Weights of a small image classifier.
Model: 4.61M parameters, 24-pixel images, norm layernorm, activation geglu, patch size [2, 2], layers 10, width 192.
Rows from block 2, named by matrix and row number. Rows with one number belong to one attention dimension. Each number is 128 + 32 x the weight over its row's rms, rounded and kept within 0 to 255. All counts start at 0. After the name is the row's rms in percent of the matrix's.
# v: attention value (model.blocks.2.attn.v.weight, 192x192), inputs 0-95
# proj: attention output (model.blocks.2.attn.proj.weight, 192x192, transposed), outputs 0-95
v.100 100 [164 161  59 147 120  60 152 142 137 144 116 124  71 137 121 116 122  95 109 115 116 156  93 137 104 141 110 148 111 136 102 135  99 162 151 118 108 106 107 192 163  89 104 197 146 144 148 102 104 175 134 111 127 105  78 146 181 119  98 117 150 136 129 123 137  41 167 100 141 101 130  86 127  82  50 184 102 129  99 115  84 106 122  79  97  99 135 179 112 129 140  91 125 140 119  82]
v.101 114 [111 134  98 124 130 201 167 111 126 142  95 168 139 129 157 115 118 110 132 194 197 141 134 175 125 174 114 120  95  74 177 167 111 150  93 123 159 143 188 173 114 132 110 111 132 136 200 114 165 120  65 141 126  94  99  84 162 223 150 166  71  75 101 147  64 135 113 108 133 124 144  97 153 126  90  96 149 158 124 136 157  72 167 123 133 117 102 104  59  64 185 150 149 173  57 131]
v.102 125 [118 117 101  89 113 112 126 154 136 117 187  79  93 118  89 138 116 111  75 124 201 117 111  92 104 126 131  49  61 192  94 145  89 142 128 124 149 196  95 149 160 156 150 156 168  94 156 118 127  70  94 149 108 115 187 124 138 130 152  97 152 136 136 134 167 122 137 163  89  55 172 168  92 192  90 128 134  89 145  96 145 168  84 140 112  82  76  68 111 122 135 125 162 141  87  95]
v.103 119 [140 135 151  91  85 144 119 104  99 114 162  95 139 119 136 140 104  95  77 137  64 108 119  88 130 125  82 152 144 141 202 118 142 121  88 138 118 138 115 165 140 113 114 127 126 125 121 130 180 164 172 149 101 142 120 146 138 171 142 117 231 101  68 149 100  87  90 131 111 101  99  96 135  99  27 116 107 106 147 138 143 177 133 176 141 130 104 126 140 128 106 169 117  99 166  88]
v.104 095 [113 164 147  63 110 129  89 135  93 109 146  71 158 143 148 156  78 136 123 130 217  93 145 100 222 106 132 137 101 168 156 127 120  98 185 139 177  94 123 128 147  90  97 135 152 145 132 124 102 110  98  78  99 138 166 169 164 136 141 146  90 109 186  98 112  63 119  71  92 158 169 130 128 102 143 150 132 182  80  74 127 160  92 150  97 138 165 168 171 171 148  95 136 137 155 102]
v.105 115 [ 71 104 154 165 138 121 116 102 108 136 162 141 110 118  86 118  98 134 162 133 115 112 127 128 100 116 125  72 113  99 119 222  92 189 192 129 107  87 137 140  97 105 113 139 103 148 122 111 174 112  57 114 144 164 141 131 102 158 144  99 157 146  95 136 129 102 134  71 156 111 111 138 166 158  60 133 107 111 159 147 112 170 171 166  98 136 120 192 165 128  89 139 191 104 142 156]
v.106 117 [155  30 133 122 150 126 166 122 113  95 148 168  85 101 153  91 169 140 203 146 107 170  96 188 103 136 120 169 142 128 138  98 147 203 135 134 131 113 128 155  92 155 133 128  97 112  87 135 147 140 151 174 136 116  70 180  91 107 144 104 126  77 114  93  95 171 139  89 118 132 102 110 206 140 153 141 149  64 182 143  77 155 138 112  80  85 149 109 103 140 132 111 143 141  53 198]
v.107 101 [124 157 200 145  79 116 111 138 112  57  80 106  95 137 164 157 174 127 211 116 184 144 121 122 114 194 133 164 148 174  81 115  87 161 152 154 143 112 175 121 126 130 120 133 115 119 180 115 152 166 153 150 142  87 119 131 146 175 104 192  87  84 170 157 101  87 127 184 154 159 118 151 166 114 133 188 126 102 151 126 126 154  87 131 120 115 172 134  72 145 109  72 142 112 140 152]
v.108 113 [173 163 120 123 128 106 128 159 149 107 198  75  47 133 165  74 166 105  94 112 105 104 145 101 113 144  63  88  91 153 143 148  95 158 127 135 146 192  77 140 163 166 116 142 151 133 126 130  90 118 125 106 117 127 105 172 121 148 138 133 144 161 167 167 164  75 107 133 137  90 135  63 176 122 175 102  77 131 145 159 137 179 163 186 229 141 125 117  78 102 147 185  60  83 168 121]
v.109 103 [135 162 117 126  81 120 144 110 165 157 125 130  88 143  79  83 167 146 111 159 121  83 179  89 125 171 169 161  81 158 169 113 138 128 167 124 144 161 166 195 136  81 134  98 141 140  99 159 158 102 160  92  73 143  99 118 186 113 127 110 126  93 110 153  88 126 112 151 129  89 135 146 101  92 164 112 109 119 160 109 145 152 159 111 231 131  54 125 118 121 124 116 147 141  80 143]
v.110 104 [118 163 106 101 140  67 133 174 147 131  83 144  76  89 159  94 150 160 142 106  70 102 182 156 104 110 154  70 110 168 144 125 124 162 159 113 125 167 180 102 102 146  82 124 118 142 198 164 154  90 114 160 164 121 141 113  93 139 157 191 131 159 201  98 113 178 145 169 123 107 120  83 142 123 190  87 121 120 110 116 160 131 111 131 142 149 100 138  87  93  97 143 157 102 132 153]
v.111 107 [110  99 114 117  99 161 114 117 110 112 137  91 130 161  76 139 113 117 124 181 105 131 116  99 138 158 123  59 104 105 128 179 123 113 127 103  54  95 128 177 165 102 179 141 170 110 146 126 203 152 101 149 137 116 125 106  91 123 107 148 100 103 123 154 104 145 132 141 195 111 143 149 143 152 101 100  98 171 136  67 167 150 112 151 153  98 138 125 179 139 133 132 166 168  84 135]
v.112 102 [122  64 127 170  85 159  71 108  88 148 115 146 134 140 154 115 106 152 147 117 147 109 170 123 157 112 143 136  83  80 105 159 127 115 141 179 165 177 141 127 126 116 164 115 139 156 140 121 115 157 169  80 113 141 104 131  99 151 147 142 149 167 130 156 109 181 134  83  85 101 113 171 108 135 158  96 130 134 142  88 112 101  71 154  92 102 156 118 142  83 148 110 177 127 125 123]
v.113 112 [158 124 166 145 177 116 118 162 100  97 151 105  91 147 130 139 123  94 125  98 115  47 159 124 164  89  67  72 159  97 186 136  81 142 185 161 107 113  87 176 110 177 132 119 117 119 121 103 147 155 159 127  75 137 105 134  96 122 115  90  80 102 178 105 178 112 164 142  73 142 164  99 119  88 110 154 108 133 123 104 179 114  71 149 160 136 154 111 139 177 176 187 115 140 155 155]
v.114 114 [ 91 139 120 136 141 146 184 125 133 152 150 125  97  57 184 165  95 107 158  64 106 135 153  87 126 126 132 106  47 175 120 155 110 144 128 167 147 168 126 191 110  89 105  93 140 146 144 127 143 121 164 118 112 114 113  75 173 142 147 160 145  89 155 107  95 188  96  93 123 106  89  86 132  93  92  82 159 131 200 145  93 134 100 127 125  80 104  87  70  69 148 110 144 173  86 107]
v.115 102 [112 152 129 148 153 128 151  98 121  67  94 108 108  74 142 132 116 136 139 179 200 186 116 111 122 105 112 187  98 161 116 166 126 157 161  96  68 140 116 122 137 106 118 161 180 138 114  77 104 102 151  85 213 113 126  89 124 132 157 163 142 139 108 126 167 123 151 169 140 101 158 158 170 103 140 132 154  88 163 100 132 150 102 107 118  91 139 131 104  88 135  85 146 113  47 158]
v.116 105 [157 104 171 114 102 131 136 172 123 149 169  87 130  82 106 158 140 107 109 160  92 112 144 105 100 110 117 111 126 113 161 125  99 136 225 146 135 119 121 133 110 131 192 121  96 113 119  88 124 100 134  71 127  77 157 110 109  84 195 109 177 196 227 149 132 103 138 175 122 114 137 156 127 130  97  69 120 166  96  88  97 154 139 174  97 113 135  79 100 142 170 149 170 138 149 106]
v.117 106 [179  71 156 151  61 125 131 111 122  89 127 143 138  96 204 161 127 150 107 154 134 156  59  49 108 113 113 158 177 125 103 145 182  78 144 148  66 146 112 146 123 121 161 161  69 104 176 154 113 150 149 179 100  24 155 125 119 106 123 120 112 170 113 150 155  74  96 116 137 111  96 127 117 102 111 160 123 102 148  80  76 112  76 101 103 142 158 102 149 105 124 138 101 120  85 168]
v.118 123 [110 197 119 187 165 114 135 112 134 125  97 127 124 135 133 155 113  87 112 103  64  56 149 102  92 109 120  59 138  59  81 126 110 161 121 168  86 110 147 136 163 159 134 182 151 108 136 124 155 142 131 224 117 114 105 145 150 159  77 134 115 105 114 137 120 119 133 145 125 115 142 147 107 112 186 139 192 120 109 154 122  82 201  83  74 108 134 110 131 151  75  97 128 140 103 128]
v.119 113 [118 161 127  90 135 174 106 120  77 156  32 153 135 126  98 125  63 155 108 113 181  85 152 165 194 135 145  77 160 168 114  99 133  97 120  91 173 140 124  42 176  99  96 158 107 122 140 172 162 132 181 165 135 123 155 169 147 166 166 107 133  76 125 113 127 126  83 130 154 147 129 147 139 133 149 214  71 123 102 104 127 114  99 105 115 149 139 151 162 160 116  81 118 157 118 103]
v.120 112 [118  98 143 123 123 105 176 132 109 131 128 123 145 118 147 108 109 106 108 100  92 195 110  94 131  82  83 148 161 160  74 148 106 102 151 135  75 140 132 166  99 150 226  92  82 126 141 155 119 170 145 202 141 176 126 116 129  92 138 124  94 185  75 152 121 113  73 112 116  74  97 148 133 113  95 189 152 107 113 135 122 195 176 157  96 148 130 132 155 122 152 152  50  87 174 131]
v.121 102 [139 155 142 122 119 124  91 187 131 144  75  71  43 113  87 110 137 169  65 178 130 127 165 205 114  85 166  98 127 147 225 137 139 145 116 123 175 141 130 151 126 113 141 155 121 150 104 132 135  61  40 156 136 114 199 165 104 127 133 117 118 138 121 141 190  96 138 146 123 136 140  74 116 104 118  95 113 115 117 109 112 121 162 122 101 201 113 158  87 142 148 114 121 104 127 161]
v.122 102 [128 129 164  92 123 159 152 138 153 123 175 101 102 111 113 147 127 150 144 120 116  87 157 147  85 165  87 102 118  93 131 159  98 153 145  85 132  96 138 131 158 103 143 138 104 183 136 110 104 109 111 123 132 119 108 158 158 103 135 107 129 188 125 138 140 185 116 162 140 116 147  93 132 192  57 122 134 136 126 183 150 159 157 113 186 117  89  74 111 123 150 165  90 111 129  72]
v.123 097 [ 72 151 131 147 107 126 162 149 111 133 117  92 144 174 139 128 104 175 111 143 138 135 176 140 112 114 131 136 121 133 121 161  93  89 171 128 102 127 111 142 171 145  95  82 160 115 107 120  76 142  87 206 216 151  96 156 138 151 123 112 148 119  89 137 184 112 200 133 153  82 141 147 116 152 120 163 121 100  89 139 122  97 136 113 118  98 129 149 150  85 103 121 162 160  95 161]
v.124 092 [195 108 157  56 133 132 159 134 111 117 167 121 118 129 110 103  88 144  71 150 193 141 130 109 116 150 107 100 158 151 144  72 167 144 117 198 174 154 150 143 125 129 130 135 101 151 130 105 139 125 133  83 117  94 122 139 128 179 122  92 136 104  76 135 156  89 162 116 142 110 113 119  88 120  35  98 105 108 133 104 115 138 133 143  92 136 108 136 103 175 117 128 127 164 157 111]
v.125 118 [113  37 113 136 130 130 129 114 121 145 136 159 157  72 122 114  93  98 149 118 102 112 134  83 122 112  92 115 128  79 116  96 109  86 167 138 132 129 135 118 121 132 113 174  98 133 171 138 100 101 178 179 177 129 108 184 132  98 134 148 129 136 122 148 159 168 130  85 147 180 116 169 136 178 127 115 126  91 152 165 145  70 131  63   7 121 108 157 177 100  94 158 133  95 153 163]
v.126 125 [ 18  95  87 164 104 125 131 140 116 125 154 176 150 128 141 144 138  86 144 153 102 151 100 120 112 124 149  86  89 144 106 136  98 168 123 124 137 102 101 103 163 147 125 139  96 183  93 122 160 172 128  87 123 117 146 173 134 136 126  96 202 159  64 141 128 156 156  92 139 160  91 151  81 122 186 129 110 101  88 140 117 133 108  82 112 111 106  65 106 176  96 137  92 147 131 191]
v.127 104 [ 84  57 191 180  82 174 148  84  85 108 122 149 105  90 179 147 136 114 100 139 165 124 140 135 166 184  77  95 132 115 149 175 160 160 115 130 142  99 145 161 159 124 146 142  86 135 103 143 163 150 140 105 131 137  62 138 109 125 133 104 145 147 103 111  97 167  90  64 115  84 111 179 147 138 155 118 194 100  88  95 143 216  90 116  79  73  89 169 132 139 119 122 176  97  91 157]
v.128 112 [206 135 139 109 144  77  78 134 116 122  87 127 151 125 132 161 141 102 138  98 166  80 158 119 139 185 198  93 112 133  95 152  89 127 163 137  78 108 120 139  49 122 154  92 171 215 162 158 138 168 116 128  74  96  85  70  78 148  93 154 136 138 113 104 126  67 154  90  90 122 180 103 153 146 165 144 105 123 131 128 110 129 186  60 159 176 116 141 146 162  99 120 102 166 118 116]
v.129 111 [147 174 157 152 154 148 149 120 134 120 140  97 145 186  90 147 191 131 132 107 109 114 222 110 107 153 116 155 116  90 168 128  82 115 170 142 159 109 100 154 140 172 155 122 142 175 119 110 134  86 167  99 118 104 124 127  54 121  81  95 172 122 106 100 169 151 127 117 221 118  83 182 117 100 211 139 155  95 138 122  95 130 161 139 141 125 138 160 126  61 150  72  91 133 149  92]
v.130 100 [ 81  98 105 204 100 109 110 195 139 125 102  70 100 103 107 145  79 127 158 156 159 164 144 106 166 119 133  64 151 111 122  88 124 155 129  33 183 152 196 117 155  88 114  94 114 110 139 135 150 114 119  77 150  73 201 155 106 128 149  96 111 122  53 115 137 149 116 104 145 137 137 176  83 160 134  89 130 194 118 102 110 109  96 190 114 135 172 164 136  98 140 134 173 128  90 121]
v.131 123 [104 129 158  97 161 168 133 190 160 130  99  96 121 173  68 155 196 156 166 137 119  95 166  86 177 155 133  91 148 106 112 116  95  94  97 131 145 133 132 156 135 113 166 167 131 135 109  77 130 145 137 161 134 108  84  92 120  80  99 107 127 149 157 120 176 111 166 183 171  99 139  98 118 154 194 202 132 116 138 175 105 174 134 144 114 111 135  85 126 124  75 133  50 145  81 130]
v.132 100 [184 130 203 104 148 120 169 124 114 127  99  81 105 130 144 143 127 175 105  55 153 174  70 119  78 130 137 154 116 116 149  88 147 131 131 105 123  87 169 158  62 100 128 136 107 104 140 194  47  77 122  72 136 150 123 226 149 108 128  98 152 104 135 131  70 135 151  89 114  72 165  93 166 145 157 140 151 177 121 113  92 100 118 106 114  81 103 129 145 121 136 126 158 139 171 120]
v.133 102 [ 71 121 172  82  90 147 120 160 107 152 119  58 127  71 102 162  82 140 107 139 164 158 120 111  95  94 123 100 111 107 148  79 120 139 131  98 177 133 154  82  64  59 206  72 101 130 167 161 134 112 138  96 121 134 132  67 160 148  76 107 113 154 230 161 139  90 173 178 114  57 146 115 147  85 109 149 122 101 153 109 146 129 119 115 189  84 143 107 104 185 130 140 156 123 105 116]
v.134 115 [108 187 122  62  93 140 139 137  76 161 107 132 147 141  95 164 128 205 199 109 181 159 103  93 186 100 178 169 157 116  89 103  99 133 153  87 120  95 140 160 102 115 159  94  79 185 161 203  40 152 124 161 134 106 108 117 119 114 131 167 146 132 148  73 110  82 137 108 110  81 178 123 141 168 137 142  91  96 100 201  80 163 182 109  86 141 174 133 121 185 152  94 108 132 109 123]
v.135 094 [111 125 140 170  88 151  20 119 144  62 161 161 114 159 155 137 119 150  79 199 146  98 151 174 167 112 174 129 149 121 116 158 116 111  96 129 116  88 108  90 178 191 187 128 144 117 194  56 131 148 116 111 143 112 109 115 135 157 129 160 162  69 159 131 102 200 123 124 117 140 140 111  95 140 166 109 119 144 175 102 101 137 162 128 103  81 113  69 122 141 124 132 101 131 101 109]
proj.100 090 [143 131 135 129  99 187  95  84 121 122 144 154 131 101 100 179 132 129 117 106 108 127 120  88  91  87 151 107 167 120 160 170 136 126 125 137 134 165 124  66 100 164 158  94 141 159 159 155 101  98 155 119 159 127 162  85 118 153 157 103  85 101 116 146 126 211  94 131  94 147 126 177 157 163 172 140 121 133 143 105 174 157 149 168 145 157  89  95 102 101 205 134 133 103 103 139]
proj.101 096 [116 123 140 137 109 128 116 159 149 120 150  62 110 164  97 188 103 133 167 103 121 111 121  98 159 107 143 130 149 131  89  70 127 109 199 132  77 176  71 176 127 143 131 151 104  40  48 135 124 147 149 132  96 129 104 208 114  69 136 108 179 162 167 134 136 151 166 131 103 158 101 165  73 149 161 124 102 155 133 112  83 138  93 112 154 168 126 119 192 151  76 137  99 130 162 195]
proj.102 108 [120 137 152 183 122  91 121 113 131 140 106 140 144 146 173 101 137 120 191 123  97 113 132 146 142 104 114 198 196 100 167 135 203 139 135 147  71  86 150  93 133 127 102 121 116 159 137 129 155 212 134  88 173 110  56 173 139 108 111 120 128 125 126 121  98 138 126  98 176 171 172 111 174  97 158 140 112 188 100 190 109 104 126 117 104 153 161 180 100 157 126 135 112 124 153 123]
proj.103 115 [ 49 150 120 223  99 108 133 145 131 120 125 166 138 133 135 122 162 124 182 154 210 106  57 172 145 136 185 181  86  73  76 152 172 119 123 109 102 135 116  90  93 134 142 168 161 168 158 140 109  95  71 115 231 115  73  80  98  87 155  91  99 179 145 142 138 168 142 142 166 129 158 124 128 132 189 128 137 155 142 114 120 173 134 154 123 148 177 151  87 127 114 102 137 108 125 119]
proj.104 085 [129  79 106 225 139  87 128 113 188 125 129 123 158 101 115  79 149 126 117 132  68 157 139 165  93 122 137 152 192 128 113 127 155 208  36 111  79 140 123  95 150 119 142 132 119 117 157 111 163 143 160 164 168 124 120 107 119 114  80 108 145 141  90  90 150 150 116 161 152 103 108  78 127 169  72 125 163  83 180 139 125  87 143 155 144 177 134 128  93 143  23 121 131  72 121 128]
proj.105 090 [168 122 127 105 150 150 142  97 169  92 114 142 159  64 139 117 153 117 115 121 162 119  98 109 127 183 101 220 122 149 109  79 193  91  63 131 154 148  61 153 127 126 132 112 148 166 123 147  94 145 132 159 101 108 134 166 116  83 136 163 111  97 118 102 146 171 183 136 102  98  95 127  73 156 175 148 126 139  90 126 158 105  84  90 159 115  96  99  99 138 171 148  49 112  94 135]
proj.106 109 [116 197 119  75 137 159 131 154 135 161 142 104 110  97 106 161 103 138  35  85 172 128 175 124 135 130 108  73 113 103 111  92  82  77 138 130 105 108 144 106 173 108 116  34 143 134 136 116 114 126 123  86  76 145 179  80 169 172 127 128 135 116 131 162 139  77 140 168 105 126 122 125  67 118 105 130 107 174 100 161 157  85 151  99 163 138 135 165 204  96 133 182 165 166 183 115]
proj.107 089 [160  60 120 111 173 134 133 113 148 159 173 164 128 100 111 165  39 168  41 161  71  94 199 123 112  90 112  71 118 138 121 197  93  77 103 107 146 152 117 134 152  65 139 120 101 131 105 199 122 109 141 108  92 173 138 118 154 120 128 105 135 157 130  91 147 115 113  73 147  84  93 149  83 148  98 147  80 137  90 128 134 128 205 127 130 106  82 104 215  89 169 182 128 172 134 141]
proj.108 102 [108 136 150 138 101 141 129 127  93 159  89 192 197 156 107 128 110 131 135 176 135 185  85 129 127  62 157 201 194  87 144 135 148 112 158 106 109  98 171 103  57 117 144 165 118  82 128 106 161 134 125 114  92  84 172  61 119  88 171 158 124  86 150  86 127 173 137  69 151 172 134 134 130 157 104 150 134 156  79  92 113 109  31  70  22 114 132 171 152 152 112  82 140 204  99 122]
proj.109 099 [135  79 122 152 154 111  77  95 107 112 146 135 110 140 194 127 122 110 174 143 112 149  57 186 106  78 140 162 137 109  95 185 118 125 120 118  68 124  71  49 189 177 140 177 160 132 172 108 106 169  93 134 204 117 133 136  89 150 138 116 119 128 187  85 136 145 151 104 168 115 127 210 153 123 129 163 161 139 124 105 124 131 140 155  87 113 215 107  50 142 145 149 127 137 166 102]
proj.110 095 [132  87 163 135 176 174  91  84  49 156 138 136 128 160 130 169  83 104 117 147 162 155 104 118 147 160  91 149 151  93 166 138 114 108 113 112 154 132  86 150 135 117 138 138 145 142  78 153 118 149 136 139  96 126  96 115 165  96 111  94 137  94 104 128 153 120 147 103 171 120 141 164 114 134  52 171 123 168 109 128  89 117 122 140 125  62 148 127 141 183 169 120  57 188 140  58]
proj.111 086 [143 137 142 192 120  67 116 125 171 116  93 137 115  99 101 152 118 143 170 128 139  73 130  98 108  53 108 199 132 184 128 132 140 170 159 150 141 143 109  64 107 100 105 165 143 162 155 134 106 107 122  90 147 135 118 171 134  99 193 106 173 161 135 109 131 120 155  78  79 146 151  89 127 137 135 175 142 111 118 184  73 189 124 116  60 140 119 169 111 138 101 126 117  81 161 112]
proj.112 086 [150 154 136 118 129  96 171 116 133 159 160 132 140 148 115 173 150 125 148 152 105 155  92 116  43 129 135 137 155 135  98 117 127 178 180 139  99 106  93 144 131 148 152 178 150 110  79 154 175 107 127 115 133 115 149  89 100  82 140 101  75 106  87 115 162  76 144 178 140 121  93 153 112 127 134 159 153 110 132 135 106 125 183 124 130 160  86 169 136 113 103 120 108 121 131 171]
proj.113 107 [ 93 135  71 133 114 147  96  73 132 140 106 114 164 101 140 146 131 151 136 123 190 175 115 151  79 132 119 182 169 107 149 127 158  99  81 137 144 136 151  94 169  82 100 128 144 145 147 140 117 123  86 152 176 139 157 114 154  99 139 164 185 159  89 156  77 127  80  94 187  66 126 122 124 170  91 116 164 108 147 101  70 144 141 128 111 138 161 182 120 106 111 106 150 117 165 103]
proj.114 098 [171 150 208 145  80 133 120  58 102 168  73 126 118 167 109 124 115 131 104 190 144 118 123  93  83 111  88  90 176  74 122  67 143 113 144 156  99 188 103  66 127 114 177 114 142 103 136 132 100 149 124 126 131 155 149 187 127 101 132 119 112 142 110 142 126 119 110 136 121 164 163 148  95 136 155 151 145 164  78  61 109 181 107 124 108 116 171 125 129 156 136 108 102 122 103 139]
proj.115 098 [158  75 133  77 158 103 163 163 103 194 148 130 172 170 128 131 117 120 129 112  37 168 189 123 134 122 108  61 194 122 175  97 139 121 146 188 122 142 153 164 120 132 126  84 146  94 160 199 129 141 128 129  54 147 155 144 169 121 111 106  92 117 118 126 112 151 154  82  77 175 136 119 155 109 121 101  96 163  69 199 168 102 145 143 133 127 114 132 178 137 127 142 103 109 161 144]
proj.116 103 [140 143 113 114 142 181 111  55 191  79  94 169 161 127 164 113 119 167 120 117 153 187 128 119 152 157 113 182 127 155 159 146 150 104  45 126 150 103 105 128 117 175  86 122 110  86 134 175 136 198  90 143 131 130  95 137 122 150 155 183 153  88  65 118 151 164 112  80 145 138 145  65 154 113 143 176 173 105 154 149 138  93 150  44 113 122 107 182 156 134  81 105 109 117 109 136]
proj.117 088 [110 148  83  72 169 107 131 159  74 127 135 125 149 168  99  82 138  88 110 110 131 122 141 178 127 132 172 106 131 127  84 113 105 182  63  88 164 119 157 181 116 170  77 163 139 164  84 130 133  85  92  85 156 192 115 104 143 150  92 164 150 124 142 104 101 171 155 139 123 135 133 164 185 174 123  93 162  96  78 181 161 187 230 164 130  71  98 119 168 170 125 108 140 153 116 130]
proj.118 117 [ 98  81 144  58  86 127  96 116  80 121 133  77 118 118 102 131 147 144 193 133 148 143  58 155 115 139 154 128 105 172 186 140 116  99 177 107 121 139 138 116  98 143 125 133 125 149  76 147 109  99 101  90 200 136 129 125 110 136 151  68 156 161 134 146 143 204 159 119 168 122 124 145 156 152  83 159 106 182 211 106 131 197  84 170 143 137  87 149  73 120 247 138 126  52 147 120]
proj.119 104 [146 127 136 212 128 114 149 144 158  96 217 119  93 109 125  82 149 142 137 168  79 114 112  88  88 151 113 120 106 110 143 173  99 177 136 155 132 162 120 151  44  92 136 136 166 147  94 119  99  84 115  91 150 203  96 129  79 117 101 139  97 168 124 130 138 122 146 138  91 138 117 108 127 141 122  45 137 107 122 139 105 160 108 175 147  64 164 108 111 113 114 155 155  86 127 131]
proj.120 098 [134 137  96  67 133 131 159 142 123 130 136 163 106 126  97 152 150 146 142 141 111  74  86  98 145 184 140 158 126  87 150 152 145 137  49 148 203  91 131 133  79 121  28 184 115 159 112  92 155  55 108  63  97  88 152 121 108 133 116 115 152 103 164  94 173 141 181 125  66 168 129 112 142 156 164  81 132  95 121 123 145 121 104 152 145 103 115 158 117 102 149 141 194 143  64 127]
proj.121 110 [133 123 123 127 126 149 117 124 140 102 198 151 174 121 144 127 125  86 200 118 117 150 128  91 205 109  92 189 182 119 114  90 114 118 138 111 101 126 137 141 106 169 125 125 101 127 171 130 120 161 181 114 139 102  56 131 109 125 143 119 172 117 119 134  69 117 159 104 115 173 140 173 125 107 128 136 112 156 111 171 135  80 104  81 154 104 175  82 174 112 131 161 143 144 133 123]
proj.122 093 [145 145  90 162 121 164 113 151 141 102  98 167 138 130 107  97 140 137 126 130 169 148 108 137 194  77 101 183 140 180 136 107 125 118 105 144 104 107 113 120 135 159  98 117 118 105 119 133 189 191 145  98 110  99 158 143  78 101 149 119 130  69 118 121 125  36 138 103 159 118 141 147 100 102 186 119 140 131  93  85 118  94  91  99 111 125 166 150 107 150 138 146 110 146 113 147]
proj.123 090 [107 102  67 164 134  99 136 117 151 149 146 151 116  83 106 132 184  75 184 139 107 129 101 133 157 122 172 123 183  69 116 108 166 174  83 100 111 144 139 111 123 158 133 175 132 128 147 120 186 109 161 109  63  86 141 119  87  82  83  92  97  67 161 113  88 142 140  97  96 143 186  95 129 151 112 122 100 160 145 112 167 112 138 144 139 189 136 103 103 145 144 193  52  90 125 101]
proj.124 082 [109 170  96 196 118 128 103 118 121 176  92 175 110  93 166 184 113  54 146 116 128 150 190  94 104 136 171 184 167  86 123 167 137 140 126  69  99 106  90 115 145 106 101  95 156  99 169 132  84 103 149 163 178 147 106 135 134  85 158 183 134 125 135 130 108 123 130 150 140  85 158 151 166 139 176 123  72 120  94  96 152  84 104 102 122 102 183 164 170  99 121 115  88  80 146 165]
proj.125 092 [148 175 134 115 113 142 140 139 139 141 147 107 154 160 125 126 155 145  90 111 118 164 122 168 136 134 155  94 118 147 131 161 127 170  77 128 138 122 101 160 145 146  99 108 175 149  83 106 145 127  97 120  93 189 183  63  97 165 146 143 119 110  83  59 135 107 209 167 117  96  81 116  96 113 113 100 133 157 147 141 112 170 141 175 205 115 138 113 135 145 172  67 118  95 105 119]
proj.126 107 [171 175 178 108 156 196 134 124 109 132 136  88  68 158 118 122  98 150 105 135 157 115 171 163  86 102 115 127 119  99 164 107 138  69 137 143 165 127 148 135  93 105 128  87 136  91 148 142 116 124 113 198 107 104 123  39 127 108 141 178 119  98 132 131 149 123 100 140 151 116 145 114 195 152  67  99 114 166 170 107 142  90 141 175 139 138 133 206 185  73 125 139 149 119  95  93]
proj.127 096 [175 157  81  87 189  77 101 184 148 132 147 118 171 120  99  96  86  85 185  92 102 132 132 147  64  88 128 176 122 104  94 151 107 109 166 136 121 150 144 120 155 156 137  97 183  84 175 132  83 153 108 151 148 146 194 106 106 173 138 130 121 144 123 140 154 154 224 111 127 129 119  85 101 109 101 153 110 180 178 143 128  76 153 122 179 201 161 132 100 137 111 154 109 168 135 145]
proj.128 109 [118 184 155 143 124  99 150 136 156 142 157 113 186 135 187 150 158 122 130 133  93 159  66  56 150 104 148 184  67 123  99  87 129  94 104 184 151 100  87 126 181 106 134 161 132 158  57 149  82 143 174  90 101 140  81 213 164  81 135  80  77 124 143 172 142 213 113 116 110 133 117 164 107 117  57  82 139  97 143 141 176 136 138 129 146 101 142 143 126 161 168  88 124 111  93 208]
proj.129 117 [129 126 116 184 123 126 138 144 172 155 186 164 131  68 145  85  87 134 158 149 128  81 107 110 129 103 144  82  51  88 105 124 181 167  79 162 103 139 156 137  75 105 126 174 129 160  96 145  84 116 102 206 148 172 117 109 162 112 167 140 184 100 154 152  80 124 113  92 100  99 112 113 136 192 135 114 129 130 134 180 152 104 165  86 138 113 154 117 104 147 122 193 144 136 127 133]
proj.130 100 [145 110 134 135 150 131  64 179 176  73  29 162  99 121  83 115 123 204 130 161 135 135 135 147 127 160 141  94 111 123  96 191 152 151  92  98 158 145  67 143 114 126 129 110 162 142 156 139 101 108 125 135 166 142 133  88 104 119 115  96 185 158  52 139  75  86 107 122 138 128 172 102 108 139 133 183 110 135 166 148 179 154 137 157 132 122 133 127 162 119  94  80 150 125 171 101]
proj.131 124 [163 131 131 133 153 148 140  86 179 147 196 127 127 124 109 107 109 105 156  81 146  93 119 146  93  77 163 181  56  59 132 106 157 178 157 143 108 113 185 109  71  78  48 137  80 157 115 172  99 115  72  98 114 142 117 181 152 128 154 149  94 113 149 121  90 155 101  86 177 102 148 178 153  92  82  89 141 124 154 162 119 128 145 158 190 176  77 174 111 132 129 137 197 124 165 122]
proj.132 100 [144 172 146 102 174 111  85 124 150 105 126 128 139 102 109 147 151 100 150 209 125 130 129  66 108 134 101 170 129 134 139 138 164 162 125 178 139  99  88  80 148 159 113 153  90  66 169 125 105 129 109 170 153 119 151 112 127 112 115 121  85 174 175 109 145  81  91 156  94 146 108 107 121  75 112 130 119  86 137 186 115 142  94 156 112 175  90 145  69 135 161 134 158 147 115 117]
proj.133 109 [179 180 151 127 197 159 130 117 163  96  73 135 117 192  39 151 129 143 151 167 133 111 143 158 158 142 117 169 132 168  66 127 110 174 121 114 138 129  95 183 150 165 101 157 180 143 108 145 139 108  79 144 133 147  99 129 107 133 149 116 136 100 104 113  99 100  81 143 122 179 197 101 120 100 106  91 115 133 127 146  93 124 124 190 131 119  94 150 154 125 106 107 148 108 123 120]
proj.134 117 [133 130 122 115 172 144  97 166 180  84 153 139 170  84 111 132 161 161  99 120 138 108 118  80  86 129 112 197  66 152 141  84 171  80 128 172 176 130 158 102 156 129 127 110 167  78 153  85 185 145 143 104  90  82  73 149 209 151 100  75  85 102 139  96 107 114 135 149 166 123 104 177  90  78 130 113 155 117 144 112 119 115  68 179 132 126  95 165 144 110 128 114 135 106 203 148]
proj.135 091 [108 175 133 157 131  92 143 188 160 146 150 134 169 164 126 124 119  88  84 139 130 117  84 136 190 167 147 152 135 135 135 119 137 141  78  79 105 166 104  68 132  80 122  81 164  91 119 146 139 169 190 112 129 178 154 114  82 154 101 153  82 152 113 160 165 141 160 149 100 132 124 197 161 119 104 166 149  96 136  62 173 100 156  63 125 144 155 100 165 117 138 113 155 124 121 125]